{
  "dataset": "single printed letters, digits and signs in grey, bent and noisy",
  "train_examples": 197500,
  "cond_dim": 256,
  "norm_position": "pre",
  "experts_per_token": 2,
  "patch_size": [4, 4],
  "lr": 0.0023,
  "steps": 16100,
  "batch_size": 384,
  "epochs": 31.3,
  "warmup_steps": 800,
  "weight_decay": 0.04
}
Rows from block 3, named by matrix and row number. Each number is 128 + 32 x the weight over its row's rms, rounded and kept within 0 to 255. All counts start at 0. Numbers have three digits each. After the name is the row's rms in percent of the matrix's.
# fc2: shared expert down (model.blocks.3.mlp.shared.fc2.weight, 192x192), inputs 0-191
fc2.61 108:140088197133122140138158203154075076045150117090110135127178120130184109107040153158133127105113112128186115104118216168137108123126092128134090141107086164153135142124178079082164144115109113128163150158189159088090122083212146149090135101124187116099134119145120111175052106126135076176099128076164162126066126131133113151143135138123126094095132162144193133118114096118111078051159143158144132120146110136103111139097148141120120113136137176137118212183150080133124141133089093103113082115110117136097094079142089145111124172113114093120140116146122088096117215131115136125
fc2.62 080:161112157121163149104170131088126161137151155149148122135156121161100073146140188136135128168165142136129131146119125126112214095132112106129144119176159150102120119104136117132171141030150099128102131184133035117133195141080086097217172131153115085223139151126177118134046145134171071198176133145069113192114121159170085102127109223190130112182130103153111154172172126134125106139124128135141102168108099053124162168110154133132157129157129108125158142116167103159131125128162121147167126122168130153130120120106114131081159187121124133143164133112132114107165187127102137137
fc2.63 102:121161063125128173060149186172088102173148107104162147112109121143100117155118094095106143105126107104149075109133205116070107129129140168125126104138127126122127160030130146121182147173140135084103141153121075157110106136154131105188155109170119154131090093255036158088136130147128091096123151127107139148139130138159094132102124171141133121160123138128125128120137106128147098146142082120097142210146135119133129083123141120133128109164127067113132124154107174164092086143152173107138099108125113149173086110151110133124094163060134062140087055079149192097118149157038116136
fc2.64 089:141080125139116073167045134137141192119162176154146153150135149175112092131131107131143126169166103187105145104125159092151142115144151147130154132157170144181096152140156146116211094091158150136153166200165133110140158185194135127170177176183099175110188126011151122083077163124176107151153134125110108153164133148190118153097151101162129107073166118144148107154171110131129124107116159148087136155116171143181164137131129132148164119142105120129138188117126079195149182124110150142149138161172158072105131149152068121100147099157116093145096058135170155138096132121136117133
fc2.65 080:143142043146113173115152134079098079122160124136117140146118158122197092115165137141119115119165175155148088161135179156095169125124133106136124142152170148121094125111122160130172109117132116100067160156206111107069166109140178090218140111172137108047177199082099095114120191126155097177132123149081156138088128145163150147110115160143127124153099137161106124175123171107137094136121127144132101174073079121141140086159113132118146130150097080127169101138109124117100144125114026151169104134147115076144096072113088226156129099103099099105078064115106129119133069117117144121
fc2.66 080:161116099127136116103165123130153165100176141132123170141121121141164140143113110088158116133153132150099136154132101182129027253145182173131135135126163114157119138128142091139085142064117062169109158138058103129136125155093105154089147161135119114188108126071128091150131137112124200107142119137087133130114128150152202122074174158136132115184178111136129141129141115113130176053149161123139127179135130130123139165115122120116138212131182091114125166168132170151124140126086101139149069168138155172060148188074126159093126173091113148107116131102209130197164114117161123118
fc2.67 108:148070188124152125102095139176143151171171156096038161129145126131209117122111140133138127148166126081120127135125112124152158144164150160126159119131138174148080105144154181153120156043186120181185123137098107182178153158126058123130139171160131155055089138155121101090103139073140143051153141090111123129156115198139113147139137095167131122176131171178122185145146147153123190092155107140122092132188191154112153159126132132134122113135099143107076130117100127133158139124097193184114114140120119134140132160112101170112177113094157153123185172091141157112138023129167140118
fc2.68 088:185163177123130070102131112108135083173150104095136112067032107110065077127118102123078159145131102140140124103125160128113199199115115093136105120082127133140132075117169174134115115167074145104124128150089157101113121080095111140063139128100176138092075072149084160137153134154122069077103126151097122055090127132124131115197120099101123194130134122118128101116130110140123099087169070147060097131181110118101118129139129125132125084122157117126157127112124118117137126126093224085145132136133120178183104139189237176127129112176147089144167173148132119128112152119144139115
fc2.69 113:073213106129130161118148200173110121131171125182149149111058134119176106130126179142174162114105189133134089143107167178140170086109111144120125124130120111122093098138153099086215141120111144120151102124187142168074105123131102128216156115153128137115127138142159126133172133123127165212113135120146094120186125135139118113195159132139126162140112169111089199118129115123133177165179125131115170072127140133135123099098109132111132121144120129155110098153163098147102142122114121149139036143128142194138132110027159094106101174139122099115000105091145121099110097138108137128
fc2.70 086:079136137132162127126077157124102079081121147046028092093160091134093109116143122202151152117096076126119140098120097105078125150098170129136166131097074105145103071157141116160056199147158128131170095130152155141110123123129134086165122137094121105028137051150110139154127102143096146107102132176145112040078129166120127121067131131091133151084113122101108080090112116129109180137148140090138045142205172119138106132084084130134094112125117146121156157126131089122163132139129104092132194102103146146146124119099119062113080089061131145139133177135128093110103134126139136129
fc2.71 099:177112093128150140160141071103159123114064145161174127091206110107108144140122133133137143149107127133146094188128148083061168094108117125129144115096120189102099120081135121179132203168115113125069099110217081101076100169121115133152115085130100097144108071125156081104135106075110255143132129093160111082135126101104074135105120109101131120101128105122079106114122191145109114080133144038108102161103111170131124107120117116123126055120094094100159107133138102135092131131134133080103161156098122143121108130142054204136144139079115089089079165150130125132106073140113123132
fc2.72 109:115102118124157086121131127133067130116144125144064154110088079097093191104155174100072098131108064084166129084133145138107104141074103138128154140114111085109097138107137132110199109189139108136097112083192139091111112105118110149131105112127128086084104094144150151049116111140103213090098121168187085094135135090103078120185057173111128142083070082090107114106094113138098128124112098099136151092101101141129110078143146137126116044119085128166088156091093051086111092133095114089120070100095119075174092137106121151154085094113111052135152123125080134124124127131096128134
fc2.73 094:105147132127127173092103162132134126111084131160139100128177120086121094069159187115211132141108109126150113096141144148171208203129143144123099131107104156116108165186134077162167135154104094169097112074177154133071084121125167136124114105065150138173149096190105150138133111119109157211089122114155125124107137131100149177095130118096134159118104119134166079093101170109138207117147117123138137202112138188117098174087112133131110118120167092124166170119152063102165150135144101139093147195113152151077127156143076129167105051109107210161154133174082116086095137134131117141
fc2.74 090:116092110123154160172176179124160054121088140158105124118145082116153109080118162162148140102138125137097101122128106163078176056111110187136138141092087133157158152146102172177122111158177146135139141141043148114105147116091124060132105151126151135238145154062175129147185133123110036149159137159158151162082132119120149146133076136122129125161141101162144114093103161149118113117082141055138100185093141105144129121174103130131118093123088140169087132130185121125080125132102108105116097097117108077124129137142156115120143095160158207117169178171138161116175231115122136127
fc2.75 089:116159138124104153139107104149100094150099150114094117176172127070084112128126104122098118114081138107125120125128080074113255042139114108127093128102104110120142108126105106108129134086074096124134089062117114138077084119172183109073084116073150119132145192218148124145177075110093007139113129127123131108132124097090149118159130068056129123085126118076158119082063098134096146097148121140095179134152113120132067147139152122118078141096140131125117143156139091086136141123130095118083136116085162137103138140111092093126111105162123136136065132122144091114082132124108124132
fc2.76 104:128141122126130081163065061064094127135064183162130143197097101096115141150159194140134087156110165139111119124143108070176000196129150136125144122101118183134115150130134096129127183104169143132128087094157095124143104122125114096088098161093136159084142157178100141140189105137141154126168138122096113169140138132097165166102157107074139182027139118134159096114121141133094157122113110127133080081127163174174116130129161119139106148119148118114156135107148070106143167137099205169117154130091126098128129111209122148130130136144123183140115135196177179136141094148139113143
fc2.77 095:127092120130107029164119134129112169223177159199146092081111153122120140129153161158143127121128144180115152149135159098132051126133156079128076138133090153133129120188120059192152118081134121138204121136166099096178128204109095047179122120112104123173104148085081110113054111137127067245117132181132142145116126108121105136137129148140132138142131098122131111120128138135123123166109151110097171133069119159158131133133162126141115158106105113112145185101100124117107140124120104147107178163109107136119124128170205100126166045158118207134144157120125117144130114122103111129
fc2.78 100:182173080127091104102149103130144128086136094174147095144204148145209152091085143156125124131126181106142166083132123080166152136127125115122079121107112127153198121144112143116116141109088113068156115147132119160110133092147029152157128141118217131117138138109130130091081111127133253075133131127152132151101129052121155093140092064128124135176145109114123074124117094114150094147078078172159130209074128164166117118144144123140144127119139049138091104124097120123112128120184123123146123120131077124151138079078099179121148095077182146131098138153112098100069149134110105139
fc2.79 109:173125152140196127117123145093083176130098162138170099124080104117127093125097108107110119112100094122091133128118164109103120171113115114137110129089085099114164137068114128143186136149184092169117098111086154191083099170033164156115094118093056085134169105161131164175129080166092088095072123131149129103158128085111100128117122112070123154082104099111106181099080139128117100178095144078096133175104088201095093084144149128127087147109069094169130182143107144083157108132112162105122118090090113086087089103107185160159075091126110162137158176157126113172072140117084140121
fc2.80 125:118083142121106089119113173122164145019098116131170175142152093137150111122141099123105152150152145093162081117118131162102136133129142132129149122146137114132121151118131120145115065096113147132156151156197127136085143073130068100173158151156150169115160000106119103149136162123159255048135128112135164057101127141152134105088156124174130135131144116156112104144161088127151120126170104089120134061061147083142178135168132135128161103140181093094123121078110083160123132139097158191125119134153148182149126135141099104124117150106156088129160114148129110119192099133186136131
fc2.81 090:147158106122126076145143196136158101114131148115139145099121115086160136171124139101133053093087146127155168125136121153083026064093149155123154119104072116178113109120145122139145086120112115140164082090165126125153081150144122128061087150089158147173120113170141099123179076115061157162173140128112105119098130139064125112213136166076137104187148089056146134091087100136101125165120149140122087063166140138161078143104132118139098140093102114106126154128099124070111135127075185101103121132077109134107134116129177134129167057138110182102063047114148109113186145130128112135
fc2.82 113:137044104137145196150156053088064158191057128112111126136094124125164129119122114112136149143113106145156108178135150048139152126157137149129116131077123072122171184143132141189094160122151146161089123129195126116154126153077116141150126133142074129073099176070092143176143133111143100125137149170133156136185122149146166131117125058123136148124136135124089122122139110152117139137073181076114101167119113144147124095152129126144133188118089125158093138098135208146183081140125033138120123131125149092133154163045181099109162043119090195133117098130146183146102123128122132125
fc2.83 092:183105166133101153129125118098128154143056111183144127147176126111145128159072075163122076087089138120111089166132167131127037106162144141116145132130112125143151161123113124073170190107113105135110111098064137116079101140116097134091096116101173200152147105140134116159146077137099180143120135110158110146162120118073149177134162042133129137180126165096137123112083139112104159130139117140120114178089125174112097128049133132132082154098167114135109195135120117079102106121120181166086113129090115077145138089134125149107124175064149055111163027106148138133107214121170119124
fc2.84 117:103136166122059092110068157130134157097180078143151178122076119096094153180157118070169128136093108114085129134141105141157210185163144122121167135083098177172148149108128153131212182179101152128125090107057187104112096113096130202119101149104168116091098056188079150115168111154101093150102126117122191125121131152107129121102135136078138141085170127097145146102106167122103103133102147196089141068174177097139089128143133122138099082098161115107124132118118147085146136132098070147121088140096161105142135157138141086119095134141136076141210137127119187158083133127147115128
fc2.85 116:074228082112128128124033151115111064092135107134145122132126123122104121105130143136126110151129089158154136138141143134090060139100130150115121125114136122132148094129160165125196143254112150074087119116196114084080141109117178127173118100102138128177132200118097130057129110103120075106129125124188105104143129115123134142092127168130135155053112117141132151109115164125137088094123169134101175160109095148129112089143130138144134192135178138191120074166115125103079119126126090067131119127121136122144127130117096175154135175109091066110041169142119103088214115138134107139
fc2.86 102:100116179127103119149111140103119082119139141116102121055060119114082153106120118099165119122120104148124070057125099161153062104106078093125101126169150119103062119189151146126015172115120182103107121113246114193087113087114070045118097114116141123129110108171200137131132141092116111086112136141141121076105120102130098104204118104120123129158133073119117120121113193118136137114091124166167120120138128102131105120134155123112115132089120101134160153084136085082090119123121049104136151126105118188143103152119126078154116150113098193119107073124125117077143077120111140117
fc2.87 095:093168099121149100120169136098135093130111113182109118195176155110146179104159134132123128083058161126139106076136126189123127120134113135122132128088070134116164100115131156112192158144133139108094057075184153129111068143148167114183088104071152134168116111203066111126133058118060153176105119131096131118095131111069115153255107178092129123157117154072145094083106094124090095124116102105136130113109111081148083125085117123118100135107127122140130182106146069102118145133108182132061145164071118098133110109155117174149132172075158120121109131136113105107129157137085111132
fc2.88 118:105158038130109166120103072160141078134141117125138100117192124137155140086101120101103133130099174118190069123127119082116117139112120112146102140124110105100151075103123144130119209134108129069075119129255143080152121102140115148109138090118156089166152152133167162146103130165127104068144118151117110113143132104141110142019096099099114146141088120137110088122099139139111143158132146099115093121083068090109112114077134129130127075132082095151077093104138106115095118133083140089123085081128102118131059107091077110119131117157098184131075054131093087077187144112093145121
fc2.89 098:161099141132071130129090093127118175100063165075080137208113138117218094103136174158102125148100146123109120070122103115087133055116156119138111133114125070126108158142113109075064149021089118126028122112133104129084109099159092121154133127102121163085084099142160148129101094125125176060118137123133178090158125136093090132174132108120119129159116082122159127117088128135141181095158067189146108137141126066132106116122141130127117152104147121107117206134087135126089092137131109152136078129126134078151153114096136122142142047116084151140195165086125105091081162124107145123
fc2.90 094:134158087123116116102045140118163172075084125166124110146195128155155101143131131121097103123173116119165085140128090143028196144123156109120176131164148074132126083039148153104135176118134134146097167167164190125156160140097107149236137116145159145159095040134069107097089152118174150125146135118130184079102125121160117115085125165179140127093120118154102191177145152130158099141109136090098142083094133119158155120147143131138127146159094144125095119085153152180104123132119193114139077118174141148130101114138102125114071117088116053111121189151108123103148102146085123122
fc2.91 095:072094099122087075107128126189176128100131087124076153217102102135141142139086116067092128124138190109134073133115182078144124206147159153128152139139125093131188172159138084125120113115099131102088125112139134136099130073146176160150139152142194130161105100192155113155110150118141157087149130176151114156122126135125158135176143119157117134111147125122142040154121044124124153119173111170158125181101112119166129172189123138118138147139153114083101133112133163128150164118114100148083103162132127136135146140053166160133120085210172029164119118073119162151121201120090132122
fc2.92 099:069171050134077109137118171147116118067065111134148081113056115133130130122144171153151071123120162142112149107137094159125091120123126145130108136137128133088165079229140133134194091163156143102158119106152151122128108121102164204185108117110211111095093136163170152121145095136114217094133128179131131119119128122126180096203130092109126145144128125130122178141121072121120117139113130085139126080156144096077096129124127125116099161139139146182192155121116117105101142125136064127102124125102152159125151075162181129107115188074126140124017118102093101131050151122145128130
fc2.93 090:096092179129070152068133121207100081175164094196143089097066118127139171120092132097069119099127106119113110107134127110084052127124083094124112143112123152100131164098129105126077092096132167093158119131081084149144131100091117069230127104147139137157095129164104147179116126163112052248154123124076147158108128084124096134116085135149130131187105118115117082132106131120114120134098069119132120132090095114126131121170145126132129069136129134158130128139106147104145125141102109107137136130114133149140110101104150066102158146155128230148183055133142125109194065128128139123
fc2.94 100:210124122135151165179124093131121163145133163137144130145090122083125121157137114137096076102100139151121139184129109084147141146165122120128163133113075140103116158124115162182100165200136123135196101111131094146102092209138128135093092132088089139110122093138185152198077099123085186048170109127081140139134122134102132141172093101080126131183139167100134153115091185118134107159134158103093128101108131156140089123152094128125084068102121160104104107075147119075159144135144194152132206162083157085120149171120178133150101047142103119126225129121103197163151144134149138113